Weights of a small contrastive image-text model.
Training: soap at rate 0.0026, 3600 steps, batches of 128.
Data: trained on small charts drawn from random numbers, 50862 training examples.
Rows from block 6 of the image encoder, named by matrix and row number. Rows with one number belong to one channel. Each number is 500 + 40 x the weight over the matrix's rms, rounded and kept within 0 to 999. All counts start at 0. Numbers have three digits each.
# r30: branch 2 reduce pointwise conv (encoder.blocks.6.r3.0.weight, 96x384x1x1), inputs 0-63
# b30: branch 2 3x3 conv (encoder.blocks.6.b3.0.weight, 144x96x3x3, transposed), outputs 0-7, a 3x3 kernel for each
r30.0:493532512526481494520540476520475451472564448429458504474498492539498460515555471521473505469532509503469449487553584439478554472511479429502445586583445427582467448489466472555439477494489489
b30.0:503451506526434517521562521496437457589497511464499556520514502505498491475464467477493449579439463583447482489466529591480510489530520507474447481562445485480490475438576422494521484479498468501462509542488518476456
r30.1:529482454456510453529510534489523475495495443548525552563505528518490463510514530432443499494523558561484539431528576527473548503450493563524543489493468499428561389532502497529508428486442479
b30.1:489518509555505527549448454524556472441508491509443492554484501480449516540490446512522585458491511481464529431468530540492485484557490480553515500416523462527444559517556546500542518525534476476476566511490511476511
r30.2:468506494533487463544526431525410550535514491506468474438539488463442464474502477537482480538524543535511475425453538540475488464474560481468522524558529496534550505487523474510506508488525463
b30.2:488528483528573506518467499437524569497478444466515527451507554520532566438459540471484479520450465513444499571474488491514510540490492443492506462529486532476496524450470515475499522464558536489528570580491514503556
r30.3:495498552488409424443510509505430453489568670474530461511494491434442545413529465483479504473504522494505480507528439476481494506416427485434453558467503446533462566510558539476565523488529546
b30.3:501410445488513459547468506509478566480496493510553540531597561420499589466467495483494475529554498514530453564681480545475443564564423495494469521447469486494449475469437458496492544539549427455437506486494546539476
r30.4:485482485457535534489550515512493454487490474504550516522455485485459587501483475547491531468542521482513520491517501433492527438540558472486454510497487515502496542517526522548512468471471517
b30.4:529562509476501507469482464420558540520577535509469542454518481430467478527425494487511478521521452508496403503517629467526606452500494484567472585464490501447535509540523525469489481529509499495442510446445535503461
r30.5:511490492486484392484596504528545551494529510502542426455519494512501497502499473429524495432484468522485453446575483419513539491592495423443537549501510430477505474489607512532540472529449503
b30.5:513490466458468523385414535399482526469498443489486547518540483493512493441565445482497549470526485455502495556598450488538549439463445485517483411586479507510510555471463512482503465504534433431496541492543525505501
r30.6:545473516507454544501481443479549467446510498490441449526539504489470546476498537444452413427523515494500495445481475504534413536455490466598493461443525496420581453465472534482471476499477465
b30.6:474563514503539464539489465496558486461505517490493529515524592450533481531519512524484523541429531530448428519493460555529482505475502463559507630520520514498550505537490522469573459509490532476519545452474492491514
r30.7:530561475535606483535520503481488502554567459534433485516510498482476548518566475491452516519556502446530491456460484561512511520565501483537564602450554447544569455508540507471478518473479472
b30.7:532463474516522487530472512495496547460546503481452507481515504541524521503479515563499491476460504471485498437497497537488481493484563466498491491544555461497448522534518474480483565490583521465446628558491495510493
r30.8:455444464503490457464529434487441496470490503497531472550565530524598450550557476543518453477488430620472536519507467499558542510529562464496478494486474501558487492445539460496560465483483465
b30.8:550466521489562546557515492511488580422569443523528498524567516495553570473532540534533581470469543531516547555476532479500588470550491515511493492648487482492524456547486456520493483455598489556483516459536518485416
r30.9:436480559475534484505505532476450518479508475469430484458477536527508464509498522454461510533522432421477482558463458448495469434465381457489482512508481473458554500459479465457439457544441542
b30.9:472424422531477440451454457480467553525457589439551597545475451509507502512513448498463485458542475457539493480508501485519535509489468437501464528517502503501457534586536545490521436501560540465483474492464475500494
r30.10:533466465508632477457580510539456451536491462509516552550539472524462467492500401462501513487543534456506433502434471516410547474448494472586550557498425514526490479465504515454481443473506480
b30.10:493478471486445627536521441480501469449510575561465437402485537536454484553494457570572507465547504442582548509470484494529497498540520501464524538532581529522501540557497502454452483464489495403583506483548507495553
r30.11:497463538520539463585409427490520542585443482435514485498528560490527499472477553524498531572530531502516561461537468559530466511434547563510440429481487560482516505547518534483495512545489526
b30.11:563467482455543523488553492535522528516456474459514547510527466499490542448507543459442494524477554475556541543489505496504521482497472478492516403464508506457540466525565513563530525458514463589589569440538545418380
r30.12:436471431607545487511525555539500481512452451441514519481466530531563465467522473500484472549518499572439481579481440441498523507551551521486529557446471415425542501484484577479510451518432479
b30.12:543456555519460468507491474563494504513495527570530542516562477549550532480431461419559531520491492482438493487462468502475526461444427482485495522568552466582526556510410438489562458510503482456522538541475519516453
r30.13:533514411425502466477419463481479441563397433546517486521542530449586583550520448499555432505561500590532516466530481488477486522540512542539491484401549564586477464559488444452481473433609485
b30.13:562492500495531474467514519468506582551500463548521467471489493503470448553539501467501526449457512457456529480509531454541525536534477532479496601490443505463563512479477453502459514582451490460562516424537499493428
r30.14:479491495400585518497535466540520444483496591491570476525451537487540548461488413554532472499528384430489455507558546564495533439457505507514434532449458547460431558478514427493467407479519546
b30.14:570438461519541501473485467449521471479523515458500543489483494493475472490526426482472446480544515456477474466570545468591490509564502467531454556501471512546495481519550526466522570482471523475497522526573473436509
r30.15:572530549433461497450427478547516383537512535529454563526500512538543485519457558522472482491475487472448533461460481523534475550483449491542559509486495579492429521571556529533607485508486530
b30.15:441503489503497464480478483512510484469491475511470513502540482519485536541499508537539502486528479534501405524455500459471520466515446534508452565444543458528530519559453553516411475508502525430602473523534523536439
r30.16:480534428539478442448534542518498410522500520484462503583501522470572473461477479498545515504518482465494487519468485524469472522524499429471533576458522447533496495495409522481472539479511506
b30.16:525514495501393554592473393539482401488512578535539461474615492474534558484492491573547516480515546467508527467501514542514406447477563513538497535550499462412454557418450517477525541439488485487493523395460480582580
r30.17:403531482494490454505444454517519472563485469497476432456512543513538489451479523503454403517480455487503477461565510483568549437518514530530491401481530480438547563491544468570574446490432485
b30.17:417486496473558447581447584485473483524522524591441505459522445540500493467475549469479466556488490539501496499503525431467583414473441568511501452543499475438473439557556549546465492515494555497476457563489606521488
r30.18:486494503536483579507508514593503517556474514455486483498443432451584535525533478450547468485559524519419399512482565452505489503496470518510562491535514483489497504477436491481556547499470455
b30.18:480463503608514463477531510484423494489485473449410529576526511474447531457442431464468543482459503548539515459547526503557492474487523475468541501504559507452443547566438529510505524496453498431501456481535490504521
r30.19:440520439460487503435508563469527512536521438539584495360459597551545522529464465502456557428528524472593430507520417474464535446505532502483507441481481495458537460508512477477539535535470595
b30.19:582478437508505473496530504454491585485520527436506471522474519499467580471484462449463450510477499532566555514452495417471467446524505536533484452448555477503545551551481515445480515487520451454500537471393531440494
r30.20:501511496501502494540517540477516564467406499477475458518464459517489568472526424595463567490480483520482498504435510447545517527513558520440504511490443464578504515548518543519449477468437417
b30.20:447488435504578526432481477443558541554516436458493438415504541513465552505509508470407425534516523481507427539537461521477561478393432520463484479516528504434537501518546490511537502500528491401514509484477463539468
r30.21:464532417511496522603547476566432507484490545555495473490485447488467438532456526442479447478498495480527545511524462480480478481493475472503495585580546528528457485509533485462506535415420503
b30.21:545479522514495483480476514523478514467506486478575526509458561520484496470524500514484464468439518528538444501470554509462486433540504555468468437477553536443468491546499459487526491466463514478447504533466526596489
r30.22:497448512465546551496485497477480545463448540512412492494426476522515505552500502468511468484587571502495511455462506527545544485476494442503562418539531484414488493490463482483475498547492458
b30.22:564538474479498476470546491508490451499483445482556471467522518488535487509519559440504542553397533421546533438471461535542472487508571496553419477565503506485488493629494411514552429473461480513530484520521476497518
r30.23:491532538527553498544546445557428526531517503442409501549473558486515519471537454483504508496520556476543552575467484529537450517516553554515459456466547486429495510511562491465499511409539489
b30.23:542500486490476506489569487537518528448469510482499522501483517552459501531471494537530478497552483485428463469498472498456533556502498441457510445575570476487500498517521454498480553515498472487474485497573504484532
r30.24:538526408518456511560460458595529473481463568500505531480480532490533486534501533489472473548499562432512545454484484464522561468486414555610477518511435470502455569483470440524442519424429522
b30.24:528538500504537481527446520506516484467491488545557410413497552542440503536459444513509507530602539538467487430491527519525554480481523477530446437479487553474520457529550431452589451545457450516536447453491420526481
r30.25:475481477467545513486589439426535521468482542499506507451540524516466420435561501459406446480571488528500530437509515488463495545523456471499482587411480512429474452509541466488515525527505514
b30.25:558553486533524554532508457525406478511429527469423589502589489515477437449564502507465522521534516558503543515504507455479574463501528436465570573507526424532531477480492444461410555501470488464497475503484517509451
r30.26:442576535483461605443462512460515473501424510547463566506441507492539504524459514469520579511519470517469487547540439436456462462486529462527492481475494552507477493572466463549520503587510436
b30.26:474483513528482494525483456467535442512501453462506473506530473478481545585532525513484491489441476433431502476515471497527495500478513494548509536473506537513556550487524531515554478532494459459523538484473498443446
r30.27:601535552465442460474467516495492522458477592536500541537468459464480552498464465510508528560550447491512465558498459505468492473601455488517493525468493557591544523492530586512519502507568525
b30.27:477489528538543532372449514501467491513512437524495554493471466550539483452497503453494458504501543442505515489568489503552576515496537464489462460460433528508587494501589535522517388435485550485568534474476440507438
r30.28:497506513474447501472447497509473488550462536476482446536518454469567466537570512468378437435490432537576469496446505473474473511487538531476497454536519492442521471493549518485569517542477488
b30.28:446523493525533526517552613488478559565450430463543562467553516554531475418585589538532478530442439505466427549502547495548495519481444495501543583540494496489460471555472518508546531533512493485503482525499551516481
r30.29:427458588488474470520458458531515492495460632470562426559427458509433484477543487493472459491479495507499457499497467612517472470536478565542473483523492533515492500523545602512477468485494608
b30.29:522543554547591484451457547589445477473429504475521498612534493452572595494451535499445443504507485502466541543501357540490475552544425568470470440481559476466449539472485552497576526472495474469563549490535490498488
r30.30:445509435497488579473402438498506461499530420514493477500444506574492518541446497472545553463449567487490552474455491557503500579551504616573530466469523470508495532499531591521428501457451492
b30.30:468532478509547408519532532452549493515489518520514461521512465530489473462471577536513518521520428455494474435407579511420562543482490619572589482412493604437465484500550518482558429453521508560485528497424511503434
r30.31:509523545474526451480534512460555476546483550555534495491478548490535549502626528486514516467477550479547472477562605516452531555566454533466541541499494514478529514463460548476548482474477536
b30.31:540528452458577438486464493501476545472621543490513551428497439488457523504523494488543450360507482472588504420529511435499589471499494497516562423475502511506409494492502470524402466481423449457542499559487484547559
r30.32:411468506549480579543458525552557475464458433542515510439514431490522438491493489475427475465509528480498496456476487488419507510558527620485418546484478521555531526469531487566478541483508533
b30.32:484477480547399510440481468520502491505525541580468418511546514515509459449529531456515526542542531516454501469487552491458475530553513476539527536419522508479451497547503506466466481494505541436532528473549501471437
r30.33:515553488491483476503507521622519496448450519474469460515472492449536480546557500519476545461474589474532489483491487526496538535438519450524434499502439496486581519549591567489495512464504482
b30.33:427544472494528468472430542478467504465544474493530521515495446554512469438476475531499484482480506473432533531543484546537520535406488478534484466502501524506483525515478505487451435454507491537547472509479477446490
r30.34:480512496503539606457523555515469494466531471547497511486457513556523508474517498476521523513511519487488486487515473536459517488562446453488463497518465518566492449508518461439495461487569534
b30.34:483528546428535577408455493520513538507550560512512506502386456571499534530579502445517453484451499453435487572458505535457564523427513517473509519428472501557426537418533505502552511471554461449459427469498509512540
r30.35:509469438528557543548558482455541514512522497527527539533511521456502488479616489474491508549554440530543447539538565532572467560463437455557525553368462517462500551448526459484519527517476492
b30.35:505465466556548554522445407461529532583535534395496521442457541496499574496525452478483490456517463513482552531507532421485481534527514539477543562476495464514480491500540433464458530495536518476487492508501518536531
r30.36:498490536436448441481453439568453517493459583491537497502402412524533443528584479507522561525494441442577534460455476577525445483561466528465525494447478465428518513481488525483456452480492565
b30.36:453450563503546469495404505511451517492427470555527535550544459508486525515491519459452476472593505506437500551563513529548548504476524571443511436529524544435472542507511505501401538530510467488547509420485473494560
r30.37:482599531481505546487482499422585468530482519482489480500537513476452490473512477434558538499492488515468467408530540506467510475473483492518556512494476496530513494545458452493509543588513473
b30.37:542536495477430505477506464509551423517511504473510539455519501586509471523562470483478526520455458545463455528428482527501451547582483581469452508479553526566515522519554512473480510490419496483563527492544532451482
r30.38:462473453406485465507536444472507495510608490535525513448560513458494529482543539535606619522529497510461573552521444527464523509487602532435519575490509477485476547464458447495477507490527485
b30.38:499515515550485552456431480487572499480478549482546498506440465485488555492476544453513525482540442480487516502475545516504443495471572513469507526451473501480484510416482526519489496554533503475425437499496483554498
r30.39:439441536495472453455425534461509505494520470503529476497468566486489461498452478573485447480518536534572455530506483528551461464489578597515541498494502459483477530539407529434550473545481448
b30.39:535425483430522434464421507495544536473525524495500530494523507442500465473557515497489504491550487459517512432486585575498554509459429450562531512487556473460512443514549492490551491464524462494472463495548535560504
r30.40:499563527489496554515510494521464470484405483482499461457534483500485508457462533554522494555514505499493490492509502523517521506470477507488459527548426499594468482485468480525443544525531498
b30.40:523499570486397552520489482484537476502475548439562515501553503549530472520495486508444508462441422543506469513571498590543492477527587460517456514526489448534488477495515498430458496503442539510454481493541469516513
r30.41:488488584459504492461407508465544547548441468580463503466518470559553484474524457487462493476452488464507474525471605558481537551476496457496555541530530542478467530477441492523500506550484546
b30.41:523488477518597513502535497501446502463468436460549435536463427521518521550442521500525516561466413465543477517550546425549468458498479596515499456552492527536519515544487476531449532510516475549487494437520534515517
r30.42:485484496534509465498550500479486480542546470480523538426510467571432562469518499471471560484574469459491464477529419543445487542508547516479546490479450450471450565501404481456543512516435434
b30.42:507546484516511519500524465483457507497463524468476483535503517492481569505482547436515538553595490468525445530439550522468551540522498493466508460557513499424543522510602530423510520474536449504522464531496517483503
r30.43:454504481507530449481480506552482485547504413493515465512515542468495547489477468486460484544431455487514512422516556417518527473489500447546508498490574426553498541560548470519464393487474540
b30.43:468395426533422489522491559515439559506462522520432478487551562436476508492470440452531448481564472429582453513456416544462448451490480419531433515490500460442491471459478525522529438535516428505451498513435471469453
r30.44:566546484428550492440461494516430431534420524515508421575515550510492440455484424484497496452518475435422461515461526456469492507505457596494480539497445418506484476460457509519500408448547531
b30.44:459526445433451505581540434547479438532478468570539555467498496444386448515522512510512530528498419442550445525433449603532476449495393517582548552437479506532476466502522499526478508557398519473456450474481453441567
r30.45:445464519462519481536534530497584535465494427506525485452448547592499528462517580466532554459469448451448483460544507504480570524490526473464541447481494456517518496567524563556515522574571487
b30.45:486428485505433474522580459461510479512560473469535485510514470482539526531541435491537474502447483501499515514488489507556458486467524512475492477473472426540516540496532486586505482494498461431514501459502494473456
r30.46:569473475490482483456493523478562551522487548509450423472500447475496583514504474452465491581489498487512466504438497456491485450442525385449479471432549470476558502473559560538486510454468510
b30.46:439471525508482538438477458475538523484495545521503534492532488481553431454511542452546446419491490483422535511556511558448498502492480498531509484562533423496484478515474430489537505498508517576496548474594516496477
r30.47:488480455470645558496491475502453482506548458551508492561524443443490499519548527437545513488522470495537517485532498473553513509620526518469573541509491470510505468542499556477544479414464430
b30.47:517575506492555503565430511446482515454499540495538553448471547451469486462418497477407507458497440473589517450459504494447514546576535550479556474512499452408473503550542511493455542481412460479569476631581440436541
r30.48:452520529423471577461451577444482460491492532443487465464514458557485520462483562447493465502499487508501471465538491485463457500480470450506451466569511547522480519461485470566499545437544456
b30.48:478547508521476523502558534524500509462509525440511498609496466486533506480487469530500403486477545507561475481508523437431459506499493491528444455517549503461483565528522446545474551485519500496531488397512512447540
r30.49:498480509550475514500391481476460477446468498546611544510468473463507526516492469532470462489537505426520540497500429543463705494551540451482434516428459494520500511522542451495410451498468444
b30.49:546553550533548430503468482537518527512544549504449502499486460458480523527524497465519487466519498465503424515543511476568507533537520511572439508439466435490514506525530487455552461522499521458435523487528456602506
r30.50:565492479429512485448478530510511481495553468444472473519453496512503484518538518490461559459542441484517491548477517562463515483506467412524532556506511434496478559493515528521489444472479482
b30.50:508490448478491574508473428461408478480520565550517579560486486512531542489497485454504416563530411515498494475412560469502546511491529479501471421537450447468449511444528480500511398472565562528495523480508444438524
r30.51:530535490602501535558541526479488476518517506515507512477587528448554543543484506498438505480508476502498498475562557534458498520559544455598518528497507506524503472511477536508551463489536506
b30.51:548474463531491507461486514481547455539506547512542547495504490507470511508428430506530524486591482493423517490498528473561424544488519513547522530555477478484531546543529464426568533480467508455477498528540499518440
r30.52:487512526520507518504494505526562523508535541490538470484456496525482505512476514500481488490460538406451415497507536463502453523496525493452530510600509443494553503473450556476472598576433522
b30.52:505450611538479482537480465469447471461509502503546506573432500558565544568496542484490485518478514495555467510493557549467542425517477471530471549475537541497463561485450455451484522487512415518484506481518503477504
r30.53:613495510476566460506520500533572596501558489532474507492524445453490479527423504445452514554504477441451523458498407450550508508440490525505412461490452491444473443517524513488503498499507457
b30.53:529511529589456486474480496527530479486442515466526460486542538477501502459513543431560426455537544530535422522486457515510466481499416491469462454497514542512466539498493527489538576523524484510550532510555497470486
r30.54:476540600477522519505526541434519459519481542550484526486511516557482432479554552493548539444475596477509518558525507480461486490462527462396515495487490492491493478527428545519495456495513487
b30.54:494499481537438494495547573463503469491529537431484560425544527463534499429460526499471506480418484409487553527517466512503544490475562536400403481485544520574498496502503481568509478453456476423501508555581547455492
r30.55:515497497524514466444574497514480575531464525550439552522505493488470448472473477460527425486505468541425484457508422465578478515535515512518491503492447616480550503482586576476455485515469496
b30.55:512427551525451475496466412469474455503477503538502513507476519487466502492484495469650476478580499475496513530499490520493533501476475510465504504461445481573506506518448477486455421533534539516469475554469450480516
r30.56:552460514531498488483550462458545509551506504488517568495435449563516542449461543460544558489477497514505524525493504552512456584467491492549514475469503504452506585470535468461418511600453485
b30.56:489475470490431511470509461467524485459565519489533472435507547521547447543514508501483503512591466422499440464491436477525528459464519488450494488592428574498508494521499467543492462550465485478495511561519488519444
r30.57:508465528564469491533457433495489469537442512481485447417505457531609464501534509477499522523539450578423434532548539542612514431472504510428509479479481477432452513460552499457477482497495516
b30.57:514460461568487483450513520480478546475513511491571445510480487432542592507503502453533549485502521479521536526487466473532530552478472601456514463464516458503510449463503491469472460506581586502467461502482581548389
r30.58:486524513509465468597425488477469492529512524514546511425483502544460486535490530490519437476532462447485511477517545484555469493508534476512543520506575539560488483526481490438570519480524478
b30.58:435539516431510433490474421466449509444451435523545519487452436528554466505500531445480558481480542503492504551465432492514563444524422555424526442536577506511475550474536531499436436457408474545530425565536477582493
r30.59:538553465474433583498470504497504519524547454460427505484639483451473537525443519504529499475478432532438426488551517528455492497459536470457477522475452521479507489485558422536534493496502501
b30.59:451460529474570595465447443472544480483537506491482485465528507489498516493542465475526463501440458459502466543449537479491492560497483495469482523486415490564507554425443508536499490534522568517471534459579483444540
r30.60:502480574467478493525480570532484494441508513551494554426438549466416484543516500548479496524489501552520499485502473450497476437507532501466512607475468499518491531511474522466502433451544466
b30.60:491526555494475493464486503526503381517543519378495483523529504493501493410457534503522476455439503502491471519506410501513531536476495475488555473542500519482501466505499421538539490518547535511543572461451528511511
r30.61:483543473429447486541418462506512524494447511494495505450511482514482447471544559461539528491475521579496535479555451505479491494473456442485492535483503563550498518490553521506489490528532431
b30.61:466501474574450533490438469505494459562543461517517489483480482606490442454533513500516520500439452472451485562534512547486501442508445501517444534489522444478483466496538460465548469452521563543559534480557513480494
r30.62:464459474441417447449501462530507485466487502435572539488613481528491539509523512503506526489482503460433498522461451485465519457598500438476435529484478459470527499507644576465525438478455488
b30.62:552501456524496465553472442495514552505529471535530480532556591522476498509435488512511479526588534459481503524519418431496605502476506517519452579514493505506440531442475511424552440546550516569499451530519465514539
r30.63:499460477482478475465496510465579485527504538492537520476461516536530543491552500561417484510492549438497521447438447558398580478530531428451487470482506478531558505475629504488459453498495464
b30.63:443496516468492443474418542454526478478490516507439585535546500581517464518461484469535417460559478450515496538498544516572505511457465508484413536469497544538444627472525481554479478437528535541474534460518589523485
r30.64:569488550544512501505486554509441452516484459477504525528509512477510505511558520473495539479476463515514477559528483584509524565518435528564495490432448515457516580479506540492500464511469574
b30.64:443460494506522566477442476507510543499458532508511448521431458500501452466479448418577464478602485602526489583444365434488477538560411557475487491482487480497541445540556448499570477495527541534487505442495510443453
r30.65:534471485554493454497484498487546493528440497527472477483492425486485475489540539422514574592570577431463534552485524542536464622543453443556503453449553499477589493511566579497493457516411469
b30.65:517421516527558510456471469407528480541512496472479505475596501495531502498537486446608509553554564562528433582469417512445488484490554524533449537529422467529459454496423466516472532530458501471580503481457544507441
r30.66:506429462523534535627479452502498497570501439496514484632441489500552491492529494541457493438457461535504593500473540451499509573506497519521524546495540544493469419517527539448501504502500521
b30.66:491519548502537520461480505484488568473530432480557461418480496447510567448477483531437525439437507507460548458516508487524421508514496508609500480526444488502429454462538467494521543475538466537509489512472441512565
r30.67:493557485580507537479454479499517459477489509516545512528449514457491487518526463484556464461500508514489517456510535487492484470531457541517501519555493472542465564553419508610554484506534540
b30.67:513404532473505466461497438468463513529459431517515530479539590497542498482466583487543439580499507550442469503525475480521505461518501535496557489508476530480507500478491505575508473505466443517559548463562455447495
r30.68:446443529502488559481496554457527477511540486471446440454456489612522465501494558549505518518483518444480444457542523522503513461505441495500451429538512488532456475483531489509492454492503496
b30.68:494506503461449527474498527505492501457429523486420543519510457540512447458513431445471453429480465420495499519466521452469568498486549452515444416524450527493506462513470501454496486485445501480505545536522439512480
r30.69:469471479556501508453453453533506463530532476494504462532520505615565484508507462437474478506481559526432472480449580529550523426447511466444548443504466454492562512543537481484485454498510485
b30.69:506484459471496479505502474537504477545580563459529460506534519474499521485405513509499510474527544479482507445497459464464557457491475469540410511496585461448459494501561497542465553551442474457471504469512503553503
r30.70:436490566509509510427430529435525481486468568498445594510456500500474492527483508480503491492553466466619534512471527490533493457506468527484429473505461529454443500527494565513553503464519462
b30.70:473507492580453549531536465532483596518567464524480481468432475480526472561468493461561445466587489466500495540468443544447491472479498470466503481428553488523563486494538561575504536529462531435521473529472497482528
r30.71:516529473461473485481489522460519471465530482399500475482473560616582474538522540499488432411484516506417517485427483506467590557428610484499527472403503479448510552516509479511496459467501501
b30.71:497542468437508453439511549531449481531521485529523485522478459471603521537478453480465496497522486502501457513601509478599488517578573480519472435600399531526511476503532512457482478482591499526456449457475581551482
r30.72:577475453535438493526531489466455467504494396499467554501451562476482566623497462488516467540573457518538555489520484509444469473653554448478523558447404475525513489514432541486496490476504468
b30.72:509495468523506437504490457502493521554453487435491496542489558525470476499534514506485492464531459526492518474455548507467500437473548461469529458558475519471483547543499438451514439520481504476490508525510465441506
r30.73:399511523490478557451544520443618489480512441517541502524409474489491510526488585447500539436479414512500472506501488526544545490481514516433481516501442503536462448488509475565455530519545467
b30.73:507523466500501471518563458489488517453495486495497550478497448487431498495533418536519504479389507486454491559475471507470497509501554491612454466482466488451528498480513557476559507421428522549459550485524481484465
r30.74:561547509554425460517514471469481487546399568502546454480524482516467493478600462581532441476558566477510508526565463508489530498457456427473536512505590501440506481514510548484624504486518485
b30.74:473447525460508436473501486519505457502552497477556519460567490520474505535507567547502501486542510507496496503484516487550466492503491475578472506488446501517525506517442513504429538432441508486526461478513528556479
r30.75:484501528510537488538507566523527511476492451571526517613518513497531505501501503492535580497460527584507527523491558470497494498515447546521496544525495484476478476491480509529472434509497466
b30.75:487540489522583553504478508500512536525470552498527502495497457461548531487510471536494504526437500522476544477497534471584530555538546541502464487519504442505527543470472455529513461441509541541501562497508447467539
r30.76:503459567485508401499502521501529474499538407521482557457558462419486450461482537476494503470509544489552573489500452489487517526503592546504584591485500500454541519489485482585527524476584479
b30.76:491550523508473555476486504486528543445545564453534572485477499484444502519463547518452537479503562498501488471495471543571488543488493567474511484505541452480492622512468508398551554605547422492531517510551478473496
r30.77:511473515524593491552489467509487502556645433515471514496500483456529460532518504450557452475546511488499520447442449526438506556564577478522473595521549459470518478536504509546468512503486518
b30.77:469572499535452469488517465529509517441492501520467484551473503485504553532479462443568521514540453515534519515511510551539483483479489540485550456581452433517530448523580510444460522518502477478507433493532486462476
r30.78:481531605541459550543480498473480488448421521442491513529506458490471517482480532497492417556510426499449440475444464553487507533459460517471468528521374552437507500495494491555478495572529490
b30.78:541421527451548456468484503448492531526503453474537483555523450490524506479563467526457512530467480436499401513491464473509518444502440472503420461555553505495498527510434523486566504546501485532426471463541448520382
r30.79:496535429445486470515386475405481517509534480517491528479521532485499517494501492474474533486522448481506534497524434452466467545476473498446524513465454511524504443501452416477514510534519518
b30.79:514565495460427546478472486385461549428498525524504548488482486494487481533508463453403547468465535431446489562562482511457489437539549478522493455551555522447478530499563565487403568528598386507469525598451465483539
r30.80:528500498534398499524496539477558504447456480521481493478538456447554524483439540491493491509523532578456561441451486590522494438534421448521499458478504492428543487539479411460546546575516485
b30.80:442455504504498472475492417515443522517537469559534475495485517493493509478467498519474487589442501459490523425478419552496524499481523571526476480403431506436508548538469482509539462487455482487478475426542452497429
r30.81:529487488440523454474577476467455525543456472467473517466604573495514463553547433503446506507524506482409581413493503503525542485553451523494530466438520456501501446491475519516556484553470501
b30.81:420500480522486580492451479549434484537540538562460508502535455494466441461557497475565482471482552528508554527455446494489480506522499533538447518487556491529500487513520514444553576534544464442476440464618506498485
r30.82:560471464477463474521571448429509432484516442548557509494588424527447477453569403546491551518488471480499551470475445503583501440490603480570572549507409486511491561516454484449452461496476532
b30.82:522552451467406492465418491429554553525564468500493460475490576487542531490487476430469458464579526452565485499416551524443491496415463576484510512521493469560436476495475571465568482539432468430498506529444445538502
r30.83:465590519491471479499464523486518497467463521468503487447484529421510465492518572480523527546510547558527506522446544477468473473425437478509503406546494518507475497575466498531479504507535538
b30.83:460541531559563501493477519538522503550537541479533509535490487537468495493559492478489426481511494477465487521561530530529483489528468547500476457496458460543495527470515513461531474501489438514526521527555570568546
r30.84:585565432570476442532537453529445452392534513493484437481508533480534489522465483526425480501533584488502431490414471457503453554446524493452514482529469596487591479539475445459501485529517474
b30.84:530469566538517526469514542471538480539464454471485503448498573477486585476457532472512552526462475504429507472467480567537484443484469546493617528539512418562500432531449465501503477549474582503515433540497516430494
r30.85:481466522546511544526407469531494473503456537522532527504502532464517484629471425480524518478472481492518512571462481467486521522453530591639525515521557529480522547499526548515438449461497496
b30.85:536421516490453551492480519411563500542501515481559533462505527536483460491473512490505491475530495454542562478499510536493456525460491480508571536445389525518488532597516538433533442442470587517470553427409521543450
r30.86:489455511432511457427400550481448399496510456535487445546448562494531444557487440462465461476465471482516546529526517511532488511462498478532539481488424394462538468482464464476492450468462548
b30.86:504543415435505510563433527462474521487503569485551532500594467487574529478537514465491455491501512442464553522490518497557527529491496510510474472494603469501475460497464548455559565480558478505437423486446516459447
r30.87:463490429518422503516462509450427621540577458434546455413489451485447493497567600490485473516453503339493451449422564437533471459454475497533520518521490494546434502500485477559449466499469468
b30.87:493512545494481541444453480485537509481457487497454538508467495508457507567469539539433544481537518485536497479525473502500527476521468422569513490496489529502515505493506560540560428521496508522491501544483473509556
r30.88:510479445507535523507518493526513390459525460503576519433481451481464561510466420513493568539500460497565483460530524476508566441507447455450418533470511520515535453463492473532484462456463486
b30.88:518457467518515536478471552459494435508476469540499471502553496492455480470516546436450486520470455528498505443503492462507549467506554571464490466483505447497492546485487530422598507616589521493508529503476480425545
r30.89:502542518487501583487463429559543436407551541483527460488498472515484573535480543621497459444427535533420515506535476512477570483516506449531404514494479431478494536556448577497546489484481464
b30.89:538537458511488473473397484526525446528546520498570552460520472519529526450504510474433541467548502538566533543540511469551546539522567533517493487489469467519471450577511527414474486574487576575520537487521441526474
r30.90:429483485519552477603530442529471521535456429540499464475496398526505511487539471539461504629452550461476441408580579492560534565516473447467546510488483480506548589482530415443550413480509522
b30.90:584562467506455501525482524460471538544522513527465506558543521495561486484480577496464505482578580510563483538459513418540496516578446555477474503488543515481503449504525458507492495532544474495494497521538545526487
r30.91:521538472494506467502475431500490509497507491471421471512462496515644512538485455515478448512492536420447505506429461567486432476499546455453437457465454508485589480454548534442395508468561472
b30.91:507504549480543480452493469529489570456506463413451462484488527472530546458482427513547478524469431533457472542443460506504522562477453454506525496583485575491557522511531514506480528506552533515516513535549410508437